{"crop_scale_min": 0.8, "encoder_stem": "single", "encoder_widths": [96, 160, 288], "decoder_layers": 12, "decoder_norm": "layernorm", "decoder_mlp_ratio": 4, "decoder_head_dim": 64, "decoder_bias": "none", "decoder_layer_scale_init": 0.01, "decoder_parallel_block": false, "decoder_drop_path": 0.05, "decoder_tie_embeddings": true, "grad_clip": 1.0, "weight_decay": 0.3}
Rows from block 8 of the text decoder, named by matrix and row number. Rows with one number belong to one attention dimension. Each number is 50 + 15 x the weight over its row's rms, rounded and kept within 0 to 99. All counts start at 0. After the name is the row's rms in percent of the matrix's.
# q: cross-attention query (decoder.blocks.8.cross_attn.q.weight, 256x256), inputs 0-255
# k: cross-attention key (decoder.blocks.8.cross_attn.k.weight, 256x288), inputs 0-287
q.64 076:31 48 55 22 28 39 55 79 33 59 55 29 27 38 49 46 46 72 71 32 55 40 29 75 33 58 42 22 62 05 56 68 33 60 50 37 61 60 73 59 50 25 39 48 42 80 64 45 46 41 37 53 29 51 41 51 43 43 44 38 18 40 48 72 52 51 53 93 35 55 23 51 59 24 38 42 39 65 37 43 56 56 42 57 51 53 54 82 29 39 63 32 43 47 33 62 78 59 43 73 46 61 43 83 59 58 52 53 38 65 46 56 47 66 52 33 63 78 27 34 44 69 51 61 34 33 42 70 45 42 63 55 56 60 71 56 34 67 51 78 60 62 41 51 57 52 45 51 28 42 49 63 40 17 49 47 60 28 64 41 59 53 49 40 59 53 74 60 72 58 42 67 49 61 55 34 49 37 28 60 32 36 64 60 54 45 62 77 58 35 52 62 51 41 43 67 37 73 45 43 74 73 30 30 71 54 52 65 73 67 54 64 78 55 67 53 64 65 63 44 51 36 13 50 63 32 31 47 72 62 54 89 51 43 50 45 50 52 41 51 70 38 50 58 35 59 26 41 35 22 17 58 45 56 36 20
q.65 105:72 50 71 47 65 65 38 38 56 52 47 40 62 41 39 78 73 30 30 37 75 57 61 39 61 43 50 99 42 47 47 38 40 55 36 53 36 56 55 63 43 44 50 70 66 60 41 77 52 27 64 49 87 45 66 48 56 58 71 37 35 54 48 60 45 75 43 53 70 64 62 37 27 39 50 41 53 68 60 58 36 12 56 28 50 29 51 53 35 35 58 68 59 52 70 70 50 59 64 39 47 53 48 64 35 61 30 76 64 44 43 63 41 53 58 37 55 48 61 33 58 46 68 63 53 52 48 38 42 36 55 71 33 40 40 41 40 27 45 14 44 36 35 38 62 52 69 24 45 51 85 27 22 63 63 40 28 47 63 61 46 78 49 68 44 58 30 09 62 26 42 55 64 38 52 35 54 52 54 46 42 65 59 45 50 34 39 59 48 41 51 41 47 51 34 58 56 33 65 68 00 58 51 97 60 31 42 28 31 30 53 54 47 32 44 22 64 67 39 72 37 42 71 25 34 40 40 52 19 25 49 51 34 61 52 48 46 60 67 63 60 65 67 45 64 64 32 42 73 46 51 35 66 45 67 58
q.66 079:15 60 54 61 55 40 37 60 54 63 56 68 32 46 44 70 39 39 72 61 52 45 47 20 42 80 69 47 74 20 61 24 57 57 49 54 46 57 31 31 52 68 46 46 51 44 45 52 73 46 58 91 65 51 52 41 19 48 59 60 49 48 31 54 63 54 55 46 36 29 46 70 42 43 41 25 58 44 64 42 42 61 52 49 80 09 27 29 47 56 62 37 74 54 36 44 77 44 41 48 39 60 48 65 41 65 63 46 58 47 35 59 79 54 62 65 38 49 50 61 58 44 45 36 33 65 42 26 73 60 50 66 65 57 94 46 70 83 48 61 31 57 51 80 30 53 34 67 40 61 58 41 57 34 43 47 46 51 44 34 57 55 52 63 45 52 51 62 35 36 46 69 23 52 54 42 50 53 64 67 53 61 27 25 37 61 46 45 62 37 36 63 45 56 33 47 63 31 42 70 37 53 28 46 65 17 48 58 39 45 79 40 55 65 74 41 43 38 41 27 72 35 82 60 50 00 58 33 51 36 84 34 67 21 57 54 48 75 65 54 45 30 32 44 43 31 43 37 36 47 64 53 43 54 91 58
q.67 094:50 35 61 48 52 52 38 69 21 51 38 62 10 64 44 56 61 63 57 58 91 63 28 52 66 66 46 81 35 63 48 35 64 44 67 45 51 71 63 45 71 65 47 46 42 72 68 30 52 37 53 50 27 32 47 60 23 32 53 28 29 36 47 77 35 33 68 50 56 37 60 32 60 44 25 44 41 40 44 36 57 33 40 59 53 67 83 49 19 60 62 58 43 70 56 34 67 65 49 43 63 52 49 64 56 53 71 69 56 46 60 45 78 42 57 72 66 62 30 41 61 51 49 68 50 21 43 38 52 52 42 39 49 60 46 52 55 51 30 48 38 61 34 63 31 53 38 52 26 86 49 94 50 41 60 59 64 55 80 54 36 43 50 40 21 64 52 57 62 50 34 45 85 71 47 40 41 38 31 45 53 61 34 53 48 50 40 59 39 57 36 66 34 64 14 51 40 52 70 21 36 56 53 35 48 18 31 65 94 60 42 38 56 53 36 76 22 61 68 52 23 62 55 48 41 39 42 23 55 59 74 50 78 58 37 55 53 51 67 33 58 57 37 30 41 61 71 39 48 30 44 49 40 52 83 39
q.68 125:49 37 62 77 46 38 47 43 08 55 58 59 49 76 37 28 42 42 59 42 38 36 35 46 85 48 38 58 43 99 39 45 70 56 62 49 49 55 38 49 71 54 66 44 46 66 50 21 47 40 46 49 00 52 64 42 27 80 54 36 55 52 54 41 34 46 51 62 05 51 52 43 60 74 57 65 70 36 42 56 51 32 37 53 41 55 29 57 63 53 60 39 38 42 93 47 41 42 45 67 46 50 55 66 35 52 54 40 45 79 43 50 37 35 48 54 07 48 41 37 47 41 71 40 29 73 44 26 63 56 48 38 74 55 46 53 53 38 61 76 52 48 53 56 99 41 37 46 45 61 44 83 72 49 74 55 35 46 59 34 60 37 57 46 48 52 42 62 55 81 27 36 52 44 56 34 53 30 23 07 43 19 58 64 61 58 59 45 41 39 65 48 55 60 57 54 29 50 51 59 56 67 58 54 53 61 54 61 47 57 48 72 43 51 48 46 39 41 47 48 67 38 43 53 59 51 56 54 38 72 35 39 28 81 45 51 73 36 33 38 41 72 39 76 51 41 65 48 64 47 53 66 42 54 76 34
q.69 083:55 65 56 60 47 73 55 53 37 65 57 47 55 26 75 58 29 66 60 41 51 50 54 61 91 41 32 45 51 99 82 12 52 40 38 48 42 62 68 53 61 30 62 49 43 59 32 42 45 59 10 51 51 52 45 58 50 31 46 73 49 65 41 09 18 55 53 48 39 62 29 30 42 59 53 52 49 32 71 57 22 61 42 19 48 76 40 48 38 37 60 62 28 49 94 37 31 29 78 31 67 34 54 76 50 38 35 47 58 67 61 71 44 43 57 47 34 63 27 63 81 53 57 48 47 31 56 51 32 56 49 50 67 54 55 56 53 37 61 40 60 58 58 62 67 52 54 53 40 27 41 43 62 51 50 61 48 62 35 64 30 52 33 52 62 59 41 79 54 41 31 55 77 62 38 49 50 56 53 65 40 26 71 29 42 58 42 72 41 53 56 64 30 54 67 40 57 77 62 46 19 55 59 43 55 93 57 29 35 57 23 24 43 69 47 61 68 44 45 61 52 44 33 44 60 25 53 45 67 59 50 58 44 42 31 58 38 39 35 55 51 40 40 68 18 47 72 50 51 27 61 42 39 44 35 77
q.70 110:63 40 48 27 62 62 45 45 68 60 55 84 50 34 27 43 98 58 65 60 51 42 50 63 19 25 68 53 43 68 83 48 41 39 29 54 45 50 64 26 09 46 44 56 53 55 27 58 66 37 52 33 99 58 48 49 61 46 55 73 73 45 47 69 57 59 14 63 45 57 73 48 51 59 50 46 58 55 55 64 62 58 58 50 57 67 52 42 43 20 57 70 37 61 37 55 60 61 37 44 49 34 37 57 58 39 30 78 55 61 33 35 38 63 48 33 99 19 48 34 34 46 35 70 31 52 45 64 42 37 56 63 39 36 40 46 46 41 53 34 55 37 42 74 43 65 61 62 58 58 40 35 26 41 35 19 58 46 44 58 46 66 25 62 64 57 73 67 52 34 71 55 45 36 60 64 67 48 56 48 58 63 46 47 47 42 56 30 52 52 29 26 52 47 73 41 48 61 52 58 04 34 58 28 53 61 57 50 62 54 47 50 47 38 58 53 52 61 50 42 36 52 58 33 54 76 44 56 60 20 48 37 75 00 32 35 27 63 44 38 33 82 50 55 38 47 66 66 42 66 65 47 48 55 40 45
q.71 085:51 55 43 80 56 19 45 39 91 41 44 49 51 53 67 36 36 55 27 37 43 47 59 30 64 62 45 35 44 89 68 50 46 53 41 65 55 67 31 42 60 79 48 41 34 69 25 25 61 74 49 43 90 51 57 38 41 62 40 71 79 60 56 67 52 39 19 65 57 46 74 69 53 64 44 41 61 34 46 44 50 65 47 49 65 52 35 55 50 51 39 37 67 52 25 37 22 51 61 47 32 35 72 33 53 47 75 30 33 30 56 45 48 45 25 53 24 35 69 74 42 40 68 40 76 65 56 49 62 56 39 47 47 61 58 02 61 43 42 54 54 59 46 34 35 60 53 36 67 46 43 14 66 70 46 54 44 73 57 29 42 58 30 48 55 61 31 31 51 41 79 47 39 39 48 68 51 66 42 28 54 53 51 39 34 46 55 35 46 77 45 60 55 53 76 30 32 59 51 57 40 50 60 57 34 87 56 50 55 49 68 48 51 36 38 63 36 50 43 45 56 46 85 64 27 52 48 62 34 52 00 63 26 68 36 54 66 64 53 38 41 46 28 67 50 36 50 86 41 57 63 60 59 69 33 59
q.72 092:35 49 28 63 58 79 29 76 71 67 44 56 51 39 42 44 69 64 51 67 50 29 17 29 93 71 43 92 44 98 65 46 33 54 55 44 54 46 55 37 43 62 49 40 37 69 41 33 38 43 52 84 51 47 62 62 35 79 60 51 30 17 42 74 44 47 47 58 54 54 67 38 44 51 33 37 37 44 42 27 42 41 75 59 53 47 47 61 42 41 51 51 43 79 45 55 19 61 49 49 44 39 33 50 34 47 65 37 52 50 58 63 66 44 44 62 74 58 53 40 39 51 59 77 16 26 36 35 39 25 56 38 42 43 25 31 54 63 59 73 24 61 59 54 45 63 60 56 57 46 86 73 46 23 79 30 47 60 60 19 65 50 43 54 42 52 33 41 58 57 40 16 58 52 52 67 36 75 51 57 33 61 46 47 55 45 53 55 58 67 41 57 30 44 65 60 39 38 53 60 58 43 64 52 66 03 43 69 87 60 63 47 58 23 54 43 36 47 38 61 39 37 49 47 55 37 33 37 49 36 35 78 56 42 59 64 26 66 78 53 56 57 30 42 33 58 50 43 47 40 65 48 50 48 75 51
q.73 086:46 40 58 65 83 31 50 54 27 46 60 53 55 34 54 48 84 50 49 61 41 52 69 27 88 38 52 62 43 78 61 48 54 60 39 55 49 64 57 67 57 57 42 47 66 30 42 38 74 49 92 50 34 44 59 24 54 26 72 50 42 57 61 19 37 62 65 30 70 46 31 27 32 40 49 40 49 64 41 53 64 55 35 32 50 35 31 31 29 80 19 81 59 36 27 60 62 52 82 36 80 47 56 53 55 52 45 34 64 36 75 35 53 32 49 37 48 40 56 47 49 34 51 45 63 52 66 61 28 26 66 46 38 49 27 44 43 20 33 82 52 14 51 38 39 46 61 58 59 43 44 65 54 57 61 58 44 62 51 69 51 78 52 64 48 70 40 43 57 58 47 72 50 58 30 59 55 68 58 61 45 62 51 45 43 39 57 29 46 48 73 50 47 64 32 41 31 65 79 59 36 58 49 50 49 42 33 50 47 43 32 26 32 52 56 67 15 64 44 31 78 62 43 65 51 51 68 42 45 29 70 22 64 50 40 30 40 56 64 35 03 54 56 62 68 66 49 29 50 51 67 66 54 55 85 39
q.74 082:68 65 53 46 41 28 66 32 59 74 34 45 30 61 66 40 49 35 44 58 48 63 63 59 48 45 68 44 52 55 46 80 62 35 54 41 41 36 63 70 49 51 42 43 67 55 46 51 71 57 19 32 45 66 38 41 42 44 29 68 55 52 53 60 38 60 46 44 48 43 38 51 39 65 47 64 52 15 57 68 28 37 44 34 28 81 41 35 73 29 46 58 53 42 72 46 57 34 64 53 54 53 48 55 54 48 42 59 48 72 40 62 50 52 57 45 23 36 47 66 51 74 38 19 54 50 41 54 36 53 41 48 35 61 66 65 65 48 64 44 47 58 54 51 75 55 43 69 46 63 50 60 80 82 24 72 49 52 40 48 42 67 26 80 56 35 52 65 58 54 80 67 50 59 50 69 52 28 57 51 58 30 75 51 31 82 19 42 33 38 68 60 40 56 70 24 55 75 61 64 15 37 44 37 31 95 51 18 50 43 39 51 38 43 39 50 58 35 34 47 63 53 82 75 48 48 53 06 51 62 55 42 49 34 48 17 49 18 63 70 43 55 56 57 23 32 65 59 18 17 38 53 67 28 27 59
q.75 081:36 59 43 62 53 50 46 30 28 39 49 62 57 64 63 52 16 61 65 44 35 60 44 57 34 71 64 33 65 40 18 62 69 54 51 54 56 21 18 58 59 55 64 36 60 27 45 58 73 44 79 40 32 48 56 56 54 49 34 58 59 49 36 47 61 56 46 30 43 50 24 55 62 54 65 51 46 50 57 53 46 79 32 59 45 60 44 42 41 74 26 31 62 49 28 55 68 48 44 59 52 57 72 89 32 60 33 36 34 58 44 59 31 60 68 15 06 34 45 42 62 64 46 56 72 50 29 51 43 54 65 51 20 43 52 49 24 59 60 57 40 46 35 57 39 60 58 61 52 31 41 39 48 63 37 59 51 60 55 82 39 53 54 34 51 45 58 60 37 65 55 57 15 51 48 61 43 29 53 26 46 55 43 75 47 54 71 28 62 48 79 34 48 45 48 45 56 72 28 59 92 67 84 44 63 99 75 41 30 33 58 44 39 29 49 30 27 25 59 38 57 70 26 51 69 51 72 63 35 79 58 46 51 61 43 19 38 64 43 55 48 62 37 38 67 55 49 30 57 64 35 58 41 57 34 28
q.76 088:58 36 74 29 63 28 42 49 49 38 46 32 44 57 34 47 62 19 46 53 31 53 53 59 20 38 72 39 57 52 47 68 43 38 55 33 49 42 37 67 69 51 43 69 44 45 68 57 35 29 61 63 52 72 29 38 57 94 51 43 37 50 41 67 42 56 60 31 39 45 82 70 43 68 39 52 62 45 72 45 64 44 39 49 37 44 53 72 69 30 66 70 49 49 50 37 47 31 45 42 55 47 22 39 65 56 88 23 29 64 62 54 60 42 48 56 76 36 52 53 66 40 62 65 38 67 34 67 76 51 42 36 66 48 72 44 31 50 62 38 58 34 54 51 26 29 14 28 64 43 55 69 79 28 36 76 70 49 75 53 66 56 31 47 39 46 43 39 47 43 50 54 22 64 54 67 56 16 36 32 60 49 59 66 60 64 54 46 60 23 59 51 69 45 50 42 58 35 33 65 53 42 99 63 55 00 57 26 59 53 40 37 32 33 27 71 45 67 29 41 48 37 53 57 65 70 50 46 41 85 71 29 37 44 42 48 57 41 62 42 44 60 51 38 63 69 59 49 55 56 44 54 43 58 54 78
k.64 083:50 66 48 53 62 49 38 68 57 60 41 54 56 47 33 53 39 24 40 71 18 41 62 18 67 44 51 56 26 51 37 52 72 31 41 32 27 49 14 64 41 42 48 57 41 93 61 55 57 41 54 46 18 44 59 51 43 46 63 52 54 43 46 78 74 91 51 53 48 62 55 32 61 65 59 70 48 51 42 66 36 60 57 61 48 22 47 36 38 18 40 70 70 38 57 52 52 54 32 36 32 57 65 50 49 62 49 35 50 40 38 56 55 29 44 53 54 58 77 47 74 51 54 32 66 17 43 46 48 25 49 81 37 50 33 32 47 56 38 51 56 40 64 38 40 50 60 58 53 52 36 63 60 37 64 45 37 76 74 41 52 32 57 52 66 56 24 41 55 29 52 23 39 49 62 41 65 51 50 63 25 64 31 47 56 68 29 41 49 60 60 31 38 79 42 29 64 24 53 41 42 37 39 68 37 54 39 48 36 63 68 55 63 51 80 75 64 39 11 54 00 76 34 53 84 29 39 68 35 37 23 29 38 44 35 63 30 42 59 71 34 44 52 70 50 55 48 41 35 78 43 24 45 42 33 78 46 62 51 47 48 59 36 53 28 35 94 64 60 60 54 56 44 31 40 59 31 57 46 29 54 40 36 52 49 46 54 46
k.65 093:44 40 52 53 62 31 34 89 59 67 45 33 81 38 46 51 34 61 50 38 39 45 67 20 27 59 54 22 68 37 69 63 79 58 41 37 40 35 72 42 56 38 63 56 58 55 42 39 55 51 55 53 36 48 38 35 68 50 39 39 55 60 62 52 81 59 50 99 64 55 52 82 51 64 48 66 57 73 77 52 51 52 41 60 63 54 52 43 69 30 29 57 43 55 54 45 59 20 57 62 73 50 34 58 50 48 53 42 41 38 71 36 60 60 51 57 49 63 58 51 36 31 24 75 60 41 60 37 82 36 32 17 43 33 53 59 35 24 60 87 58 31 29 50 57 46 53 71 43 43 34 60 66 51 41 49 46 51 43 55 36 44 31 34 52 66 58 55 39 56 47 55 47 23 33 75 25 41 70 54 30 54 53 30 34 46 73 37 69 33 48 34 49 57 66 31 35 53 31 47 46 39 35 55 27 48 54 44 57 52 57 69 71 47 47 76 70 56 60 47 73 52 17 48 68 53 64 32 66 77 08 35 34 64 33 55 57 40 38 80 58 48 17 55 58 50 24 56 65 52 62 21 29 21 42 36 45 44 26 51 61 40 54 46 49 64 43 47 30 53 45 65 60 77 67 44 63 66 53 56 87 73 43 62 43 74 40 26
k.66 085:28 24 40 30 22 54 59 35 63 80 34 35 57 44 31 37 52 46 51 45 34 48 53 31 28 42 60 25 54 10 57 40 34 36 53 62 40 59 68 43 53 74 49 56 46 48 72 41 57 57 55 37 28 53 43 68 43 43 40 46 49 55 68 63 59 21 40 52 40 36 55 46 56 70 41 39 52 55 55 50 87 87 19 46 24 67 50 48 31 43 67 42 62 42 45 54 47 37 21 47 61 43 49 40 84 80 73 59 49 35 50 61 67 65 43 45 40 58 43 54 71 59 59 46 65 44 33 34 58 47 55 51 74 12 40 55 82 48 51 44 77 48 38 55 48 72 40 58 33 52 46 52 57 55 57 49 55 35 44 26 50 71 56 67 53 45 48 49 35 32 44 56 62 51 45 50 37 40 68 45 60 65 30 61 40 62 84 59 38 51 49 84 17 43 41 45 53 40 61 57 39 25 74 25 70 60 68 59 63 47 54 53 28 80 34 55 45 33 49 55 29 41 51 40 40 37 50 58 24 52 73 52 60 41 40 82 43 31 68 25 42 33 82 40 15 31 50 72 45 40 53 50 35 43 64 52 59 70 56 51 71 73 32 53 57 56 27 46 63 84 54 42 24 61 60 86 32 70 51 67 30 16 37 73 50 51 40 75
k.67 089:46 55 50 43 40 38 25 71 51 58 06 56 47 60 45 11 32 37 40 38 55 71 55 48 17 51 46 56 31 75 59 36 54 40 56 54 60 56 44 53 51 58 57 54 39 70 42 20 71 63 37 50 60 29 94 32 00 59 59 25 51 48 49 24 79 53 51 52 65 38 47 59 46 55 75 33 54 69 26 57 38 48 49 52 33 60 66 66 52 60 42 61 25 28 61 73 67 45 54 51 47 53 65 58 52 69 49 44 59 38 59 52 48 66 46 72 59 36 52 79 62 47 37 51 52 33 48 48 53 57 44 69 59 56 70 83 64 70 55 52 46 46 40 28 43 41 38 45 47 72 29 48 27 51 63 31 39 56 52 56 50 36 52 31 70 64 38 32 54 51 49 50 66 86 31 37 58 61 63 38 31 81 32 56 62 45 52 58 49 93 42 37 71 84 42 62 35 50 38 46 39 51 51 36 58 56 63 55 21 67 67 45 29 73 53 50 70 86 62 47 41 42 59 52 43 52 50 45 56 33 38 46 61 50 68 36 38 59 61 35 45 46 40 52 57 83 65 48 42 58 55 67 55 36 23 66 67 45 50 28 29 62 60 51 13 74 85 58 40 19 48 52 60 51 28 44 46 58 72 41 70 60 34 45 53 51 35 34
k.68 114:39 33 26 56 36 22 37 36 58 39 75 34 39 56 56 51 58 86 64 40 44 73 37 70 48 33 54 60 54 70 58 46 68 46 44 53 65 62 40 38 47 86 25 52 63 42 26 43 37 70 60 49 48 57 43 52 49 63 56 44 41 55 52 33 73 43 45 33 68 57 31 56 40 58 56 49 45 56 58 37 67 46 59 45 66 39 76 55 52 59 72 58 56 28 56 47 27 64 88 41 57 51 49 60 25 55 60 73 60 70 56 60 51 30 46 51 56 45 32 67 63 33 48 54 63 18 36 42 33 66 59 68 67 47 52 43 50 56 54 46 31 63 64 45 39 48 58 67 52 52 36 68 53 52 42 45 38 56 51 55 43 48 74 58 47 53 52 54 52 59 46 47 53 81 32 31 68 55 73 59 40 81 60 43 26 74 24 37 34 52 25 49 77 71 43 11 93 67 57 42 70 38 49 45 56 10 64 56 57 41 85 53 29 27 46 58 68 53 63 51 75 39 27 65 51 50 65 42 43 52 51 26 08 69 45 62 27 22 22 13 64 39 60 61 50 63 53 42 75 71 26 18 45 33 58 50 43 61 65 49 50 58 60 32 63 48 40 36 51 64 35 27 92 54 63 28 46 30 49 61 35 50 45 66 39 35 74 59
k.69 087:44 41 59 40 80 44 46 40 55 13 55 60 54 20 83 32 48 80 55 34 27 36 54 43 48 66 45 83 33 65 32 52 68 76 23 78 58 48 41 61 59 43 59 63 27 38 70 51 55 23 64 59 50 41 63 74 54 33 50 52 52 62 35 29 35 33 36 50 37 41 46 43 41 36 46 57 50 37 78 40 43 37 35 41 66 38 70 50 50 60 51 53 18 46 51 53 55 47 65 43 43 61 68 46 36 38 80 52 52 51 51 36 60 35 59 37 30 39 77 65 37 41 58 71 43 48 52 49 14 64 55 27 51 68 51 58 65 58 38 61 50 30 69 46 49 33 50 61 46 57 55 40 60 31 58 26 53 48 65 70 47 50 62 36 45 67 49 59 79 39 57 65 16 81 44 60 41 71 33 74 73 43 35 55 57 51 35 52 38 69 33 34 27 37 77 90 44 56 59 24 80 43 52 43 56 25 31 47 70 54 67 27 52 62 55 35 61 63 58 78 34 59 51 54 60 67 62 39 47 56 45 40 69 62 34 37 59 73 39 59 54 55 29 01 46 44 58 44 48 69 51 90 45 29 37 58 49 32 58 79 61 45 43 37 77 63 39 73 43 53 39 23 69 47 43 58 57 44 19 43 34 51 48 23 42 35 51 61
k.70 091:44 66 45 33 53 48 39 53 53 45 24 40 65 48 55 28 34 29 60 40 36 37 67 56 32 38 25 79 46 51 86 63 59 39 40 34 46 55 45 43 47 33 63 41 55 79 61 40 55 14 48 52 48 42 41 25 45 43 67 57 43 65 36 78 65 50 33 79 33 82 58 63 36 61 46 56 17 00 50 57 36 36 34 25 49 54 43 61 71 55 63 55 62 80 39 53 62 50 56 24 78 42 61 55 46 54 60 50 45 47 44 44 33 33 35 42 57 48 13 62 29 72 59 70 43 69 48 43 60 65 32 52 45 63 25 54 55 47 28 66 59 57 47 38 32 76 47 20 50 74 59 38 50 43 37 69 52 46 65 13 59 48 29 31 44 69 37 60 30 68 69 48 52 55 54 59 45 48 56 38 50 42 51 68 64 59 71 47 52 48 61 64 31 44 48 50 31 46 57 42 45 54 49 48 34 45 45 56 60 56 63 55 26 33 62 75 19 29 36 21 34 28 41 53 59 46 46 43 64 55 64 69 49 38 51 71 58 42 79 60 79 49 54 62 43 61 58 59 64 30 51 49 55 50 54 20 21 61 53 42 35 44 21 57 82 74 74 58 61 72 68 54 32 51 34 49 26 61 92 23 51 42 75 63 42 50 50 53
k.71 093:58 36 41 55 59 67 70 52 12 43 64 57 40 38 78 63 40 88 62 34 61 36 55 60 61 70 77 74 58 46 37 53 48 66 84 55 40 87 41 46 59 42 65 45 65 42 68 54 76 35 74 59 52 53 40 45 62 46 99 33 66 36 65 29 29 54 57 45 56 61 36 49 61 59 61 57 77 50 66 37 47 41 59 57 53 56 47 35 42 70 50 37 47 36 60 60 62 32 60 65 52 46 39 48 63 12 38 44 45 41 48 20 61 55 44 52 59 28 30 58 28 40 41 19 27 59 51 61 61 40 52 31 63 43 76 61 65 68 32 45 34 67 55 69 27 47 48 72 24 30 39 40 36 56 32 49 28 50 63 35 59 34 52 50 32 45 52 43 61 51 34 55 51 49 38 77 68 57 52 76 67 56 55 62 47 54 54 77 43 54 52 47 72 25 33 51 24 40 71 87 22 77 69 47 39 45 66 46 56 30 62 30 50 30 56 40 18 24 62 48 55 56 43 12 42 35 48 50 50 49 60 37 64 70 40 44 29 29 41 53 34 55 78 47 76 36 47 43 50 32 34 53 77 49 52 35 43 79 51 53 43 35 37 55 38 53 18 71 60 66 62 29 59 47 58 56 57 43 51 48 20 29 52 44 46 57 80 60
k.72 079:43 61 61 16 48 66 39 64 39 76 32 57 99 46 56 25 54 37 56 60 32 24 80 44 48 49 43 61 38 50 81 56 65 49 63 64 56 45 62 37 55 28 33 65 64 73 41 30 79 35 50 40 61 34 51 47 36 40 38 43 48 31 48 77 22 87 37 37 46 44 21 60 80 64 82 48 45 59 24 48 28 34 51 77 51 39 34 33 47 55 45 32 67 57 32 68 54 29 49 58 59 30 27 52 31 59 54 37 31 18 51 58 63 48 53 46 57 33 53 69 60 63 51 24 52 61 52 47 61 72 44 67 49 36 41 73 50 52 65 36 40 57 24 60 60 50 61 61 29 18 50 78 40 55 51 88 34 36 47 42 40 69 45 20 48 69 61 55 68 73 30 64 34 69 54 49 64 56 57 54 59 51 59 81 40 49 62 61 62 34 52 62 65 49 40 36 57 42 43 90 48 59 57 35 53 50 42 55 39 46 58 44 55 56 29 31 34 31 35 59 73 72 42 21 32 29 57 46 73 05 54 50 26 56 51 39 75 40 48 42 25 54 71 53 60 55 52 40 48 52 46 41 64 39 34 53 43 61 58 51 44 34 57 52 48 49 73 42 45 64 61 40 30 22 38 53 84 46 25 57 54 55 55 41 57 63 49 36
k.73 089:23 55 40 18 33 46 42 59 89 40 45 46 61 93 56 50 53 57 74 82 31 31 43 49 43 31 41 41 72 18 63 38 34 36 58 59 61 53 34 57 54 65 27 64 63 54 41 44 31 47 59 44 47 33 26 63 32 41 53 44 29 45 49 45 36 64 48 85 24 66 68 62 45 35 50 68 66 71 54 39 17 35 67 35 53 46 37 45 38 57 35 48 25 61 64 25 47 46 31 63 66 37 47 57 46 35 63 41 68 42 82 42 52 55 58 54 56 45 74 31 55 34 45 52 56 40 57 39 33 49 65 61 79 40 59 38 54 65 63 67 50 55 55 41 58 61 47 49 82 32 57 28 22 61 61 21 70 35 49 42 74 61 68 54 42 51 56 53 62 79 37 75 17 39 52 59 53 51 44 40 54 52 77 48 52 47 31 43 33 50 42 82 71 24 41 67 30 44 54 37 57 57 68 62 66 60 66 31 44 51 48 73 39 40 42 47 68 46 34 34 60 38 67 22 62 56 55 44 52 66 61 86 60 53 68 69 37 51 54 79 71 72 54 30 17 43 64 58 44 52 52 53 38 80 45 52 52 43 45 67 44 25 61 59 54 81 62 49 41 54 60 27 52 81 67 46 88 40 73 50 54 40 43 57 55 60 55 23
k.74 080:72 39 33 62 51 38 58 25 39 52 62 59 46 54 56 22 47 68 52 21 67 72 30 45 42 62 46 52 26 52 42 62 40 49 55 44 46 69 45 36 55 61 61 41 24 26 53 48 60 57 53 35 31 77 24 49 33 50 71 63 52 59 49 11 85 01 46 37 54 57 23 67 47 52 90 51 24 38 67 42 57 42 40 44 43 48 47 42 59 36 45 70 70 77 47 32 71 52 67 57 52 34 50 41 59 29 53 62 29 63 59 37 81 69 43 65 37 38 38 49 48 67 82 37 41 53 61 51 69 49 35 32 41 53 73 67 56 43 64 38 45 35 33 38 32 67 56 39 53 33 48 36 55 53 56 65 46 34 47 46 44 29 50 51 29 42 65 53 29 43 73 52 54 52 46 29 62 51 53 67 88 62 45 65 44 49 29 62 27 68 31 67 50 35 66 70 75 36 48 49 76 39 54 21 66 56 52 57 60 48 65 56 49 36 81 53 35 59 28 56 47 51 76 46 48 56 50 65 67 55 75 27 69 39 40 65 66 68 53 85 55 40 59 39 50 50 57 47 56 55 83 84 28 42 47 28 82 49 51 60 63 68 44 44 55 48 34 50 53 64 50 26 76 63 42 59 09 45 37 63 47 50 51 49 21 63 72 74
k.75 088:67 31 55 80 55 73 57 43 91 18 24 20 33 43 39 50 58 69 65 37 57 56 38 53 54 20 52 49 89 25 58 31 16 38 56 40 46 52 62 37 41 53 32 62 62 07 36 39 38 38 51 59 52 25 58 47 71 37 42 38 60 56 44 40 38 25 51 38 55 63 25 33 71 42 40 56 57 91 64 56 67 54 65 38 43 24 50 62 38 56 64 39 66 44 59 50 44 44 39 82 53 35 50 53 55 61 50 33 61 38 74 24 47 48 41 54 55 59 45 33 43 72 45 39 37 42 82 55 35 72 59 42 73 59 48 67 65 65 49 67 53 66 48 70 64 44 46 63 61 62 67 69 71 44 28 67 78 66 27 43 66 67 32 83 46 55 69 64 47 61 38 47 75 24 71 59 29 45 59 37 62 33 72 71 61 34 80 58 43 18 63 68 40 53 38 60 49 49 50 52 44 50 72 42 31 46 65 42 63 32 39 69 53 54 51 36 58 55 47 71 36 47 58 53 79 47 38 56 38 56 56 56 65 55 41 71 34 54 63 48 83 45 50 50 42 52 62 56 42 64 54 52 68 50 51 62 41 46 46 36 37 71 44 67 61 53 49 61 47 77 58 39 39 19 88 52 33 67 79 54 56 87 53 34 35 59 50 60
k.76 095:66 38 49 26 57 80 42 21 54 31 48 74 76 48 42 22 53 34 39 25 45 52 46 56 36 64 55 56 33 67 24 69 62 68 50 37 63 57 60 57 45 73 51 60 65 36 49 66 52 42 32 65 46 51 38 43 40 66 66 67 74 48 53 24 66 28 27 43 62 39 38 59 51 71 55 49 49 42 62 46 68 53 55 57 40 72 59 50 58 31 49 59 52 42 67 62 51 66 51 37 39 32 57 30 59 40 59 62 15 54 44 60 54 52 63 51 73 61 40 45 41 21 37 43 62 83 36 71 38 33 33 41 49 43 43 65 57 31 70 31 52 64 45 37 74 66 42 49 45 31 49 31 45 55 43 62 18 63 62 44 60 46 51 52 41 19 49 47 36 65 47 41 49 47 36 43 56 29 70 46 39 46 61 48 43 44 20 45 42 51 47 66 48 65 62 26 73 51 67 53 38 43 51 42 71 55 47 86 27 51 34 45 44 51 47 75 47 55 29 29 67 22 42 75 30 85 39 54 35 32 43 57 27 22 42 45 53 30 30 15 46 74 29 69 46 59 61 57 61 47 65 23 49 59 71 48 54 75 16 24 79 61 43 61 41 30 66 75 65 40 45 67 41 99 24 64 69 77 41 37 55 73 72 57 63 61 53 52